config.toml
encoder_arch = "swin"
model = "contrastive image-text model"
dataset = "single toy objects rendered from many sides on busy backdrops"
train_examples = 50862
image_size = 64
crop_scale_min = 1
horizontal_flip = true
color_jitter = 0.1
tokenizer = "char"
vocab_size = 27
loss = "softmax"
embed_dim = 256
encoder_norm = "rmsnorm"
encoder_norm_position = "pre"
encoder_activation = "gelu"
encoder_mlp_ratio = 4
encoder_head_dim = 48
encoder_fused_qkv = false
encoder_bias = "none"
encoder_qk_norm = false
encoder_layer_scale_init = 0.1
encoder_parallel_block = false
encoder_inner_norm = false
encoder_patch_size = [4, 4]
encoder_conv_stem = false
encoder_depths = [3, 3, 3]
encoder_widths = [80, 160, 320]
text_encoder_causal = false
text_encoder_width = 192
text_encoder_layers = 6
text_encoder_norm = "layernorm"
text_encoder_norm_position = "sandwich"
text_encoder_activation = "silu"
text_encoder_mlp_ratio = 4
text_encoder_head_dim = 16
text_encoder_fused_qkv = false
text_encoder_bias = "all"
text_encoder_qk_norm = false
text_encoder_parallel_block = false
text_encoder_inner_norm = false
text_encoder_positions = "learned"
init = "trunc_normal_002"
residual_init = "none"
optimizer = "normuon"
muon_scale = "match_rms_adamw"
lr = 0.0027
momentum = 0.98
nesterov = true
orthogonalizer = "newton_schulz_5"
adamw_lr_other_params = 0.0013
grad_clip = 1.0
gradient_centralization = true
steps = 7100
batch_size = 256
epochs = 35.7
lr_schedule = "wsd_sqrt"
decay_fraction = 0.2
final_lr_fraction = 0.05
warmup_steps = 210
weight_decay = 0.2
adamw_weight_decay_other_params = 0.05
Rows from block 5 of the image encoder of a small contrastive image-text model, named by matrix and row number. Rows with one number belong to one neuron. Each number is 500 + 40 x the weight over its row's rms, rounded and kept within 0 to 999. All counts start at 0. Numbers have three digits each.
After each neuron's rows are labels from the 100 images, of 14848, where the neuron reaches its highest value: "responds to" is what is common among them. Only what is clearly more common there than usual is listed. The data: single toy objects rendered from many sides on busy backdrops.
# fc1: MLP up (encoder.blocks.5.mlp.fc1.weight, 640x160), inputs 0-79
# fc2: MLP down (encoder.blocks.5.mlp.fc2.weight, 160x640, transposed), outputs 0-79

fc1.289:523462501537536570493476479514508536532467517486463513516541471479471508456515486469478451555478490510511478493464501496526474514488524410472497510508526476591529445529574501496507545428491541500486461480558527456525526534383543517459561502
fc2.289:521584459520524500506577523502492503497566494496524543519487542422488544446475558557511417438533502452504443484496503451526477591482505414523542472530432504543549453479543499441488549517486524533525512526477441533509500518541554546526508488
responds to: purple

fc1.127:543467517544496516471544528561514502463551481540513465453528462510499465455527519539544549464477563479538574493516524450447514497498514599471526445447485538483462509517433608485477472505520500464530595478454482462485460620503513502416499472
fc2.127:515541551460514458478505475543515457490530568463496469514473450442510541451593550489526470569457491385477553565502560499516518474510461502588564533497512487494522456518436481499556436449538540444482523522521474526409553480519477505503558515
responds to: table

fc1.57:531486489442530480493496552476529498538430432501498504510457508562537532454534549498499527480433510535534484525513480479529461425545514513426550402467452507446454559458442451537594534432486511475518412436460524577460520517480538478502529529
fc2.57:539497536621524503392526466537439467483464483549507562526510520540507541521417505486599485505482456519535462549529538524504481492497509528498526528423519498535539433413485535529480432454523491544517482438499553556481582443496481486543505512
responds to: from below; barrel

fc1.228:477467562501521479543489461448476495490513540546499492496554454445544490486427493491538544559468501526492484511565505530479464463535477475508480534549582488500535482593536488457399514548478483490549511512588503535495513481530500525526523437
fc2.228:548458531475548492493496487533521512499536512432490536486524485449420498608536519501470498524557614503513503474427552506501518562531477523474408457429493483562497483553491475510487436545561517557482476511535425469452517568512532493581508526
responds to: table

fc1.31:439506525476495544484503511450497460564509475527534500510504504435558514469489456538445489519499479549534566487408545548507495501499491535485438382541451433551548505497549483476514542443539462451555522506518620538476465447562500434473454530
fc2.31:531561524524533446505441498545460530474489535537449445546489488461527527503510537525570465461468548472444480429610484451545449484476506445522561474510507421502543560485507585539492518493560546559468448479610482532498599514505506511516464446
responds to: green

fc1.237:532473431572451552418419405515487531517483565468514471541516496493487510485472518505494474527513450538535584500575456488476470442495442492477591504545429473519536530457485573522508536560506502522541488526532483535463517548488464458463544485
fc2.237:524440476462477480587501475505469485447477542563498542506550470432517553490505552475546468553566503509516516449557515510506504563550471537496528486480440544420513607456499527482505481556467518462575461471506475459529538593462451446608455428
responds to: metallic; flower; brown

fc1.190:491558509532436459501534496526523420514534504499491552494431507556566497475471504514540542476489452479460478481455591524488454468465524507551467553480554506434520489479482524469463436531537586429489483518479527507528588516543546483532464484
fc2.190:469522514504508487541382504477497504438421498480546418509508517507422548497542519424477458539495523502488513468494532466524477422526467488557426520502549522405485458519524548513523495529534444531496484480477487529539514491470423427532493522
responds to: yellow

fc1.622:572559514490586501482502463528491442478471515503524488465447540513545487455498562498457456379436502506410414421506601388453512467488548514517485457571565500469511533499513546500497535485503442544449539497489501481519497494496534491565521436
fc2.622:543484542536482562520481482534487392489592422481533451486532525494554536526431491504443501521524467519475486472497506473495497517511449502484446498512487526502521429600467382540543493522546429508497455502451566544573520534543516438491447505
responds to: metallic; white

fc1.333:579490507474493475507491439447458523508497537441506478507521492522493514494472481494506444457455530533518456493419485503539491467548497550521451458571535515432581480502542515542543529545493435531475432471489512618521439558539534482513493516
fc2.333:506499512560550540465515462530458495437471473439458508467503492456467485510498515496562523544559560501579544511612544502480425515445495460501532514479496487477397517568480553469487527463525501495423473545470455520446551544455525500442397454
responds to: orange

fc1.545:558466479512489495551556543464473477552498549524529497516465480490557449441484529482483499504519593500549514498496472470497527556495643507512546542430579517433546515446499439528595471470518509467504510446458487563486493479533555509526546466
fc2.545:561515559464493509551477502465518468524481513543513588479546554432462405512505472528548452459438564525551455505465464538378446471544524500495471480510485525469507456444508545480492517466562496483570518522514512519501485528561459579494500492
responds to: purple; green

fc1.351:457494494466518530565518481514459505479505505529505509471594528485583381560432516470488506524436447524493475485554626532479516468496502518532547494553471501449507502542498433537431525462509594456531473521468386507482476565486479493462542501
fc2.351:508545534528521509416454479567533585494520525499502441446517486486486566457486546526564534428562519496596519433475550517482469505461510441458483523514481479537513495488484459544505458469400534533475505537510520501522437510535576531501428550
responds to: orange; red

fc1.212:567513485532413549502447482505558459502547492488449621493471465512482536572476556488477464529524431480494527514485475485461549448440476535513486558407482494530539521468485517455532449537481495520483446522501514494493523519467578558552450540
fc2.212:457409569496465471511516482510445558531486539545473477518558498555506502503501486471447530566468492580519510447484414498461565479485491476493461482463467482578497523557492465380482461450539528564510470513520479449448458495483467532505467481
responds to: barrel

fc1.579:551465466469540439518523515492499541552529492439460537536418506514484467461589492405488474477489453458476461458536533466515524490605500467462430485548439464448390476506516461508509500489478476558475500537404459581549535566571543518584428528
fc2.579:497453494509496492530556470484480522515485578484532480520442523481558539487446493496536455508491475496471509530500473461548481541522445517516525531472500497492437416536529573535459403569466531476492591514525489514517514496479479515464529507
responds to: from below; candle

fc1.349:548496505459558524475479503489563536462491432506530486437581465402444540425418578497480528503546539477488538457523513502453493525483543549557493492546571495478523500569536484458498513477559505506573502545494523475517428500499449479502520374
fc2.349:492459498522453486550504512432451520530495473471438479529468482494429512547532526512586507497529549525444474543495455492564489531537512531522469530544495492512509507566468402516477502546486519529538477529475525473593493453521522506521525458
responds to: table; green

fc1.25:491515470504495504465490461537412439568424556455492498519563494524515506489491477543486485534578497519490488519506515503500506524508546449449541433582529508551539500535545465518515569526472511469497511478533436568502495514484532521425542503
fc2.25:577511468535499514555481541548544505540530474450514472445517505452564512441535536508426428470519523430496427458464529457457443603465488531509529487462460494469499490469528596470445576493477497556507478515443474551551479478516534617514528531
responds to: purple

fc1.443:489511440443515480505596501493472477520473459550509496477460509514516461479601498524513512435489573549484479466495545462480483503474486531474495538496518516489526553504504566555474510511501534539556581494466488524540449521485429509514496407
fc2.443:562511493562497486515514500562459508519471475514528460575579517522485539523476500498486576511527471513550631542537504550557459512533453546473470439472497439467502484451516523473478432468468507552481559552555539495493543529520476479421520494
responds to: teal

fc1.201:486455476450487511506442547545466475456558495504583453469483488540532466549491548473546572444498522511498479482518495522462470480477430497495458490496508451519482462554462510479519553509491577530557476549489462452477567514496506422558538422
fc2.201:516439580534463523492558539529418487456478534459519560535500520516470561536500469511419507550484535403430556414485469573493509502558523517544466529454519478522497461445545460465444463504561464581529491529505521472562575511526423474492498473
responds to: chair; table

fc1.120:497485520445482584522534519506529510540500497503535524495525506437456433409546544513436480516455408612463525529517541563482519460466505495455550479442525507515492490481545576535455479433474502483551546555546481462449590487550517505462533519
fc2.120:550513523501522528403523533482505454521491472495512449552464528508632451464530476584536484529482612509500416508512453475501518571484530407443485488518588541535469549428532475463476497517541445471505526456499461514438437520467485505467582511
responds to: pink; striped

fc1.522:436527493489530575501559462546491506513522432486585476425466496544505491540454471544412497426485512457488504548462469510471549517545577514504467442536501518528546573525504430518504515436552414473462503444449529457539447443441527512501528505
fc2.522:534492504551529500427485506459542518485507518591571574586519542530499460538444548492487482546512495482463452491535461457481537472552579503519551562448556553514623524506488505582476484528484595502392552468402572465501533523472483495489486501
responds to: barrel

fc1.338:491617542561474496466476529453454575484476520480522464494511528511481535557523454507527507508413535530480576421415534492537460538485447495539527516556484458513484473488507558463540499495460486496481510488458447524483602481503493506500529441
fc2.338:427475536469462429465531463501467479510585516510539439512575591579567491425535519535465477534503487490536506507519523496513465456549496594512412442515501440519508500468476484584427507492537434496475515472538464521455506500528544514558492481
responds to: hammer

fc1.108:478480559442523514534478501527475484517551520492595512501519491542496475550529505496533509533456550557540515430462515583468450452560501511534508480546560480531453448493453525437527489532444498484522560537439507504505491532550531477544494466
fc2.108:530478492447530499477489447557480525513464471494463558532505488519500496498501492500549495541451548473465497506536488462491545477515503530473474529476580408523507474477447438530454614486556506516570512471532505554468534419541465495556480489
responds to: chair; table

fc1.491:476512514480499513471581562539524531436530493467560539497404467500508465544506526510519510508468539423482481479557531514462467413553482533474456441534558526430540469514492560446490487509460503543562531525482507452529521484580512530521537420
fc2.491:578480524502562430503522438546482468510475504418441526529461522477555588554525551509432568561467539533409475488498442544496512527577486607513454461521495433485516454556503415462505559416521512502471511513499515435436515549515466478511427541
responds to: chair

fc1.136:512565578388548438510544483527488551524436531507501459456472516494485558503518450470470563559449570499490557561493524463472473513500522425436501453506483499488460539451481483531485436468545507508460547416412549477480496494480527600543552494
fc2.136:480519450575431547500527490500519482468586473423565468564517535520465441553429544514521524554548426516419460483468596475533431423524538485518559456464516533504526459567526467482469537530525540632461501464514492446506515513526503529500479435
responds to: candle; flower

fc1.128:559490542506455501535514547519540507499539493508398526489457468445534520461462471491445481491509539500486470594494547513527459450504489469485486429433427502496451471561503471513539523522506484516493528490478515491490526570503495474470451482
fc2.128:517503517503448519455589512439500502531443511557502444464464540558446496432563464505534500452538550559434489557539502497501537502501508550531500501529582442463480497432435515561480538440531493531473516518461531512509501510474526482532532493
responds to: metallic; orange

fc1.186:413459513487509521481547552446502505509513527493502490523526495480487493506510497576542505494508536430464462417501557500407482503508465529586504510540517501536456497537475531546452456510531528507413495588471470546521558493471542537493472477
fc2.186:551455527503436488540493498421447466539474496554522487533531472525552522537444460551588420459488488486482498554514530475529512473426578500486525499431548497487471514518469513507548422529510535504496495445488524564477521468467448572514492497
responds to: hammer

fc1.155:497467472411477529469485508531520442489557507512537443504495491462520486534486524496494545496436550542560488433480562486482402472528513474541495453499546532426422455504481491538508528465524431522539519552540481525539533509493533476540555464
fc2.155:476495616546520491508473481442497517460525507517512470512499494521574539580493493566496525526517503475501498531450602506494538529505464572508486438438528467510511455455458485529441538560485539486520447558548532523488523530523462457543457486
responds to: table; chair

fc1.441:483509532478455453501509529528543451541557458515514586476423533569594470403487460500476541476497550432532447525472575525514463494456512477475483522473534462476581474453528543526463544477536562481505507473407466510531530476563511545534446508
fc2.441:503513487496579533549422489380478491436409556448523484497489516470451516596455508427541475528472503486502544498514487535412539469541493503482479466463471466489446531518433514498505536530498503526451484525549520515506495463530450433535507496
responds to: purple; yellow; dotted

fc1.580:470465381433448570582515588456483468510488496504505494492510481551487541463488465526508452505444528528535569388536474480450530497506461478509481484529506494557465494474651453474491523478505462508509496553531529423555547471547505476503482541
fc2.580:602581550478567561478551452522508568486482510472476486497494530561519508554524503524497485530557503492459413498485489456486492476594458492467528519474517515484448547462575553509438496509481512493506511544460491485464521537519526574509507580
responds to: barrel

fc1.159:506528568476473525419487504493492519537549414441483453472484421496492495467495447542555544477498551483506502518488487535439485500446429417466491448486535519566490512536474518531457479437504502478515488475534430516475543537537436520508465413
fc2.159:530544544549475482569562495474491503496449496465494548518513475585485492402518516472507470478522487524492462496506486489478550447517529484498497472512450484506449464544526509545483468528508490506462541493491536489571476436506487380427529559
responds to: pink

fc1.584:523507460533507550500549438518527540492556491475415446482459493483482458459563480466550430526529509521481527498451529403530551519427494447499580519468483520537576464435447484468505541493533509517513519461507473475553455518450506485547465464
fc2.584:499525524436492511498502570495418493497509477523525517524568471500527563503459500455459529442499530542440509495476447416477505576491460542486500435442534515544513463528538520373522498507532541448507514414504438474554526534481471514495460509
responds to: pink

fc1.21:485428500535511537492507468538525467475511508436520502500504526484479435573546531423557466542499548500466522501512547458534430531423508498521454499448498577396439493540537502514470473480502554540495512477496508468453469492441454565507488468
fc2.21:462549498578510417611490478496533487510514505490567452477502459524548517520540528536518456437462519514540525581564557552516493435438565478524523437471466493521460486541486574400558460473433521470449479530540528440465509482508495518486547537
responds to: dumbbell

fc1.621:538495552508560581512535564486519534472447477552496535512453556529505559464522437457481482452497513489494471522526499491442574463483475483506497499395491525507490522489490452524491452392439573500507406489502493471431508440459486509554464487
fc2.621:527512526525503512409493526516510560515513460493492464525518446591504473524500570471468458522493505498464461547488519481481527460488513535500469472556522555500561618505438505421556480471480525534487535381498492499497573515487519566532408504
responds to: barrel

fc1.541:572480560465523441457531438569474483527466543504492483499533555453448492489511428513536546470538498449523557500495477513487555467466602509534448493535499543474549521458510514455499483471520504472511453463502529632413461469480476479446451489
fc2.541:490484477479499484447503459495508529491459497454503529455527521428545515503477481446439465542512494529496402453537546467438455509511557472490516480551514552494438562439418530551477474504513474498530533532518524551559469487545530494488502477
responds to: candle; orange

fc1.48:491458512516572551553425466526464505474422530512453490411492498428485500497569523478467477469506529571568542493488503483468520400518518466452478470553527521431536501548483481510495514478522517514464557420481500526495510497478462479502529516
fc2.48:567521550531588547539501535450503551419415548462521476515507483540483566544486517496485522472483522553472482512498543538528490473568545485517411515457490491532442502513525515467515466512572464488467551469467535452519470482480439451451518492
responds to: orange; candle

fc1.429:391531530522465543500536548545485534528476498513510537456461508521423583501498460510519545456480497493542559492478534385532464501523563534440482388536457542476498582477500465483517488521646494517521481441506483451465521539542458519513477507
fc2.429:542478583485466402455532464449563555493495546527549524468484465462570466479473521470551525509503524455516512495492489486522517485488564455481655536422494549485477553520434463541471465457470473517445464492492519547462571491484517504521522489
responds to: barrel

fc1.527:555479610452484523431505557503516514496457547509556532541489480456465520467458401465472460479472496455442546506473472579474434484491553487525576444503526511462534447459511503457541518476457474476472540518468534518516500485501540395530528587
fc2.527:437508423459557460488478536518470562522516513534580498482503506561437534481516512456502522503523457565493544505515494549399498512508567429513436436502464500508454535439482475544487567471502462479462458494566461479502489560536467530406532526
responds to: candle

fc1.260:470565465557492553518556543508466529501466560534485530487488447497487450462570501468417461459448488512543442514501488463550452525521414398571547544552520430530480504467517474502495523450521515549520494515456534483495481440552524473494453500
fc2.260:438475545477508479513493534529521460623492523514597408485472501549527476474515456464506579494513485465480589482481470494506545516518456479469484477550481488397466478435473494437485467562455462540496536455439540552450497439417483498528538473
responds to: purple; checkered

fc1.293:528466593513498513464577533477478479592473520592489494535501495482516399466513529501556478482481518519481458540515451498437520517478556471517481542522535468453494444493514520451475504489558482496409532410499453572508509549538489498475479479
fc2.293:428493535585531534508560453498590485457500489436515477486481435489466502478499519546499502512578540540521489549552483543508581480483547552535548512605504466416538472542422502473492460411489472527466498534486493471520403497510487511439509527
responds to: orange; dotted

fc1.637:541546507501480524494520440562466575522540419507482397494487493491492498458477502486480452463464467498459568445479481460505507459429510428505557519477510487454568438471455416457439534550535458432543488474505409515470547520488532612450564464
fc2.637:514515533411536499529554489475444589541488512528498526548508502506526495508547466384493531492607580516511502517482506533506526554517452501413501470457484484499519431521492497467524443481538506423461414443530474506526552512514531483492482492
responds to: pink

fc1.494:439525526506470537548508518559472551641554415561496489510529545474525537519524491477494506504504527416453500528500493512483473566517441466488518502543431479501467545566457505518513504459499601402531476554534537401512483551467442483529503518
fc2.494:548528487470527496477558517459491448528498535465464585414458517538497485475552484512570461499515563496493511471485460500502545468490466540474484523478541462532540489487420568566443510507492394467480520432498576504546502550450534528507546443
responds to: green

fc1.261:497448493483460506527501460519436486499472490482475454542459503493523485461542414487503565512512473428470526474545499553544471547476516461517469483577452499469538449529516438560435502487520578554577414473454494486475558530525498436567481485
fc2.261:450480549469536497516516510525477368517523496590482437476540489528512515552539432514536548532513499461454479567561484437555533553440560509568480510495480531488505543493503497485491389502529457418578556483508466519470487531511483525473464464
responds to: pink

fc1.613:463515528494551506494423473511494484545485479525544474556540511498466617491494532471482499472458501487503496463502524498531534451537559547526428432530455428500501548499539620455499552434573528445574506563514460542463512547523535437476464501
fc2.613:513516551455453516443488521476478446464530472474452446533489485477467507546560495475510536526478555583439605514516509527514439533445490457526488450508475524455523511498554469565551503531445540599513475492522483462511543430465499465478419468
responds to: green

fc1.407:542479437516501490453448521519516501491456466512560515498541519525507461508517488496547527571482465468503514437422514481506509536537584526533463469484574452576531506541514446442425541501574531538445502437475526485501450571452480594397564438
fc2.407:467516529537437528501466453484511472483545480470497412505534462541569450504480495508513527461461468533539534521512479543484485585477616485497549529500474438467556475485508544519562542514558430452527552524462490471502481510523453480528468485
responds to: yellow

fc1.302:598527531404533481434459464496532521485509528500513484417517467480471564484518467464513504470437585537499581494463502457456565487483506529413489519507524530495489519429463496432553513468544510496542532561426501594461490485506507525517533467
fc2.302:491512492490501501509575467563463547485558433467542476508582550475502508525449531461524486550493489490470422483509503448493439441528522490479497433532406531516475443515521454527532541402514484549507532444545431480420484405507504510461500491
responds to: candle; flower; grey

fc1.304:512573537555523463416469541464497555530460528540509435503552538497502528573457545428542485532476519504488493486447509427574459522504523529564534490477428470547515515517496481462490529557442512553410543513482517535560548492549489562484524449
fc2.304:453363518476502452463522490469462508510564520470506471442550500500594445505475488504510613507484519496502495474477505494443505545509478499526484527578515506472475539487541412587509477505533507489504589545462559517437476473519526481518525538
responds to: hammer

fc1.206:542469466474524448420462488491483536511485396478521558532514533511496506554554512427434466492537510516511536514532515479551535462476568502549512481514424437528521523490447538453526431524548545488516466440456511477412549485453539492419461576
fc2.206:445483509477455494514458495476442533491424520424498586543555539478475453596546530475513458462432511481562547447479479559536503491436476522557542552462486512505457461510471563521540441481501536488497527470464511508539513528417511452555469518
responds to: from below; barrel

fc1.146:471464502451564538518468489544512462524558470491494453505512482542480513527518500448566498493492562558535476407499426497498462417558516501564493473482574454551499488531464489534511483542538496507585471527490484474497386480479511421532440473
fc2.146:503509511468469516453518517505496519480522549452550536511475437424505504582464521544483521549438534380458544466503516487512441541506490536483534442452462502477469494503482398453512559577482505536574519550492467502501508484536520458492476510
responds to: chair; table

fc1.614:424505522519556470438545602515512477562485487470479503562389514504517528496498467492463452556561589516515528460490467571516465493526525473524464449495490505494448475555551492485436506490595457422510489506461527455570534443513472502479463410
fc2.614:515551460501510546491488526495467514560521531445501516480564452495472477412466474505463557546462535485441548460520527443509454400545491517443582545511423522441585472442466546511510460510518512511523487556504459514444562474475523527594455572
responds to: barrel

fc1.337:484506484447482465540546571482507536524462490472586477527460521497500530517538453481506556452468589607484521551545451467484485419537485558506489507471540478554517502508534528467497540509486518524431485492441463585528461486485488543471526478
fc2.337:512593492487559517450572472563422506525549520483423523422526468442481449526446540523435494471541545508455505525550546469471546435474506510476574547549524399512483492569415453520532510485537542555543497477485461565532457462480485456573513508
responds to: metallic; blue

fc1.145:535509483404534543572500514460436526489579491467455482515439562505495487473492592392524497433461518473420400478576505462520533579451462504501515538402531542488430506533498528491471549484477496545433554510485501486515491565510534483534490477
fc2.145:499436540447476534485527455535481552517520514427507532543485498489491488533481474491567426456514402512439430445491499468544543550487478566471457509487494519500425510545523536537434436483519472489517566455503501488503506505549483494556490489
responds to: candle

fc1.392:463534501439438477467528506522535549472527464495413503503446502542428544510577518495460501494442513477442557539552474508468501485490489484447512468585486518554463540538498480526508530515510488478489544572517484469615533555476477499573443531
fc2.392:531489532505426520463559519540518473494497476553490521486553461515501512517383522524456473480523523539467584459531502504463562535480517495486458497554507519488560493420465515438540508462514543457512507492478438499466446527508533518454521496
responds to: metallic; teal

fc1.32:539506506482482532551482511489498506464471438527560549448532491514550593541455456475584495529527535573495461520511526529505426544488468533432503549412480493531537479455426486434556478556573529541519466519464488452484500491516461428436515457
fc2.32:530517490496499483433472506505545534473510557522399537481480449485488466462493505573464510467473582513540579481504511552515531522497431553482483501502493478502494494548548490526462464499510485517571530465497498499501444556496474548475504513
responds to: candle

fc1.629:416490467453566428522497533506499508515510430542459472524523487501506466553502507481580515521558516410488469550487565581482500505532490450581519458515487409537530438478543476523459545478503532443453491493520486485529444523548432525501525433
fc2.629:562474482579522525544536471566547400493502482549440464454577452519506523481533580474530490582533501505544497576472504479485490521470498505528531542517477445552503464462440489523536479516522494578528497486527534439440506459482475535512516541
responds to: metallic

fc1.616:472463561448481489481509505461439496489521489485493461499546528467573467514499500480436486590476538537473470478480469476547543521493566457515517477449530485530468478536493526482461513422528486478546518471558495562505538513499497480468455496
fc2.616:554463496577469473533428488470510446552461446500591559547437520502533440485497543495563491455558513478559493560518415531433488460433493477389556504560466551510526490515508478529500489470579494445465535558463506476526481481545507527506520503
responds to: dumbbell

fc1.485:434451538458498470552492528556517511554438493508551533460479483413492521479501504454449540522463532552445519510502552481466455517489397534465442463474543506507475501506503549538407498478538524459482541566500537503602499548515496477493509471
fc2.485:534534515531509553502539498494551554457554458477484490487509481533465482460469428458513527409499456460526463522421529499542489502524499492614488456512467439552497539454490460552501565544559532570468525471480499569488507514520549523523398503
responds to: table; green

fc1.270:552423502493470474480382539534462412543509531598501510530466475472566515438579542515496488483487496473485483521471490465468582489536479530511482396536471510483516517483495536455525531453511477598483568505522483539524524557494496495472522547
fc2.270:448361579529527523419563467495482505515495474469472509561459489497457525488493502473588501445545523547449527536516509519524514555495538471535459547532483466460536511515453491521467536492494486510528485496571467486448488449504471488457446432
responds to: purple; flower

fc1.568:456503492475509588459473561433522437537500483488499523476553502540498492492516468558455525473556518510514521474481407460506596507523469444552439483488476467489503511485478443499515571484521486484535543464442538534587474446489525532488448536
fc2.568:511513536476491544527537515503523491490535528409604475579483469588478535512557485500527510499489476466477506429513486426489515506558458522489533492508482501475567571525537443580457450512477519586424484488486585500476501482516530494453499522
responds to: barrel

fc1.93:518508471487432496497457492506498413484454433476527467499497500542530431486475469518488507523500434462491500513451526488471550528541476529544448436483525494532439501520510577450502589450550543511562477495525474584523500558514503526458563437
fc2.93:471469544597498520484532493469565539529532489479519433501443539547540558448467509425478494431466442474502527436540496496470539586479527495526505506428457525449423443438524536492524494505542505509547480485483554536461488471527435544476436552
responds to: candle

fc1.450:482421482488501457480516552511491529490537504473508507551479467498489557566579497428441449434519503481482537483491529507523516464506557421527490426459478490496466560531410506485509564568530534471458450439542522436501454478464526507539444513
fc2.450:442528485501498529504477465493440547549530485430472549475527511468442491578530481449543514508453539469491512479493469539581486502464509541450519601470547533467582456490446584518560394499554463495506483473421455477473561450512478510560569519
responds to: from below

fc1.208:530497495496476570476489428523515529561531489465455432516546475474503523446522514482498503506493469502538471465497508444573522548453509472481630484514481566504550402457465451454495547470498497505516495449492466508558525456431489594558507457
fc2.208:541538515432538511531500536520474488521492451461458498580528499450532551504482501444501469441569549503464487482461471463517495593515465529472489446486522482540549461499570490438537445502477566487457505414484432545480608566492481519534547485
responds to: pink; metallic

fc1.234:558535521499548559413494428504477534475521474390428471501497459488458496483498440472466493525519453578432434492475496494507467543420487538489584525519431528538507473407491428512464497494545536513513491496518454478503485549451515565497538480
fc2.234:566560510441527463522481551444534452477516523483506473528451462471494506483525523431491504493549602489465522545459492559467472447451479521452415458540503472564521505516502516455529442475541540456512517420482397527490519509507513493553465507
responds to: pink; striped; grey

fc1.627:460524468472541503499503493501502524532481474509588457467566457502511557515473500477523521456548577534573431579484514484439477465554558561530485493476460495483455580462509514555525533440541460477488502463465509540491402505452505455526467609
fc2.627:524482522522475503422521516509538501511513577525517521533602520577496497584415471480565520536478506465499469446519428512556529501457564446513508518449496592491606511496491523483451496541474509546373484463418489489534505519454460476522427502
responds to: duck